From a checkpoint of a small image flow-matching model: soap at rate 0.002.
Rows from block 5 of a small image flow-matching model, named by matrix and row number. Rows with one number belong to one neuron. Each number is 128 + 32 x the weight over its row's rms, rounded and kept within 0 to 255. All counts start at 0. Numbers have three digits each.
After each neuron's rows are labels from the 100 images, of 14976 (inputs lightly noised), where the neuron reaches its highest value: "top examples" is what is common among them. Only what is clearly more common there than usual is listed. The data: streak pictures of flow and ridge fields. In brackets: how many of the 100, against the usual share in percent.
# fc1: MLP up (model.blocks.5.mlp.fc1.weight, 512x128), inputs 0-18
# fc2: MLP down (model.blocks.5.mlp.fc2.weight, 128x512, transposed), outputs 0-18

fc1.463:123129105135115149098164148107102142084097184105124155099
fc2.463:124111106129136150166132074138136086174113131156141109198
top examples: pair of whorls (31 vs 10); waves (29 vs 10)

fc1.128:066098096139132145119126160114162141139132116105100182098
fc2.128:151107156150135103137117169142165105130099159122158187215
top examples: parallel (27 vs 9.8); source (25 vs 9.6)

fc1.148:192072165142052131132148123139135109128096121217057145159
fc2.148:171173120124111131116180165147126142133129132096197096125
top examples: parallel (95 vs 9.8)

fc1.452:132137109126136075156128123138098060134158120119114140113
fc2.452:063178151137123106106148121080161104118125043140178085123
top examples: high contrast (97 vs 39.5); waves (54 vs 10)

fc1.253:127139121174076126122182091114206119125182074118131155118
fc2.253:102124087131137128075127133150128095090141084205125165183
top examples: parallel (55 vs 9.8)

fc1.109:157131147142203212113132147155142104142157111104147103134
fc2.109:139156102169152140073140109163081144108121093143112141144
top examples: fine streaks (89 vs 49.8); waves (27 vs 10)

fc1.482:213160140204144120106088137130090085146055121134147016116
fc2.482:106090091176174157085195113134058107142053147146068048138
top examples: pair of whorls (35 vs 10)

fc1.479:070182099185105164129128110150139135146126128126150172070
fc2.479:125115119109073178138142120161103109137096117089145138144
top examples: high contrast (70 vs 39.5)

fc1.77:126119072147079091117100113086138179106104124137142191142
fc2.77:101096173077079104128195064121158138183115125116109163116
top examples: pair of whorls (51 vs 10)

fc1.391:152138113095110097117083145163129135087132124149117112163
fc2.391:145131155167153111111134108142105128176105186064145129144
top examples: pair of whorls (38 vs 10); source (32 vs 9.6)

fc1.92:147108101146080114077163111123161163141149144162080130107
fc2.92:096112176150114107150175137131155148122116123095151133150
top examples: parallel (35 vs 9.8)

fc1.6:178118141148043122090136119156119037161144057165102156156
fc2.6:196105128149134159180142059164078132066091087153161173057
top examples: parallel (47 vs 9.8)

fc1.296:188085140068154127155092121112133051153094115135149101112
fc2.296:138140141154117068069105175159129089133105130148097088134
top examples: high contrast (96 vs 39.5)

fc1.332:090159128138142139153108184099123152125158117112159061136
fc2.332:129128043141137125125149109130102132111168140157129078097
top examples: parallel (92 vs 9.8); fine streaks (77 vs 49.8)

fc1.192:148119117137142071139159100103112152131166065141090110121
fc2.192:073154142149141107111081171134131155138133076072151127140
top examples: turbulent (50 vs 10)

fc1.104:150141129078159145132110042170112128097171119169135123108
fc2.104:093104123123161129096155116135101138139164117097159155213
top examples: waves (98 vs 10)

fc1.89:145099100141183178120130205151135082128183114118210043134
fc2.89:139165111167132135087080154152115137079205069131141124147
top examples: waves (58 vs 10); pair of whorls (40 vs 10)

fc1.220:132102135156111168161101101161077155097128158190144075155
fc2.220:144160063126172143102124100128117133101176142097157129139
top examples: pair of whorls (41 vs 10)

fc1.356:197088167138095131107116094107135085168103114122114066175
fc2.356:132196108098134113079121109119122157152109128116142124082
top examples: waves (29 vs 10)

fc1.248:101106112152152151113092123126120132133163076078143150127
fc2.248:166107190091133104201075146100109122183144098128122187101
top examples: waves (80 vs 10)

fc1.412:125145119099133102142115103113105152081141087146152130110
fc2.412:118112153121128160123068146142132160113180074095105165101
top examples: turbulent (86 vs 10)

fc1.363:188159116114164116121201151098073066126118062096133085132
fc2.363:077112129136153110102100137147144070120088083158142089174
top examples: waves (30 vs 10)

fc1.185:155154126138130116127132157064109142065117135180122111136
fc2.185:107141127134096116172170098130159113172117106050091118140
top examples: pair of whorls (61 vs 10); waves (32 vs 10)

fc1.216:160183126154098132160129211140091101171099152157103121134
fc2.216:091133085115102143199119098107129138104130137158155141156
top examples: parallel (43 vs 9.8)

fc1.17:086159111154124114143112165116118120153095126103072149091
fc2.17:072134131146143164157134104146131104097101084096116135218
top examples: waves (61 vs 10); pair of whorls (34 vs 10)

fc1.351:137125104138125093140141095155094199122120110112106147131
fc2.351:151174136155149114143106125173116148083156156189139104120
top examples: turbulent (41 vs 10)

fc1.358:124185118146167118111106155119069123139105108101177122103
fc2.358:141167085141114130074125153131126113118111170114231101146
top examples: waves (69 vs 10); pair of whorls (31 vs 10)

fc1.486:103142131139080110100096128083089168079123067103115088085
fc2.486:071108152091176071152130139085117099156100101143134132136
top examples: high contrast (100 vs 39.5)

fc1.81:162095108149174114124060104111104174070096146145121125116
fc2.81:078126142109185110112073155103174141125128103088159132148
top examples: high contrast (93 vs 39.5)

fc1.37:085122140127117144128129097084166131047092089129106174126
fc2.37:164116117168199142095113096141125133085107101181114131158
top examples: fine streaks (96 vs 49.8); high contrast (86 vs 39.5)

fc1.150:080157087171153087096154184169075180150197075127124161161
fc2.150:189090160071176131077111078097154175135145104105147112089
top examples: turbulent (43 vs 10)

fc1.167:161103109143156162153171165106119064157126121089102153146
fc2.167:131122124125139141139120136138090131194136167135135174120
top examples: turbulent (76 vs 10)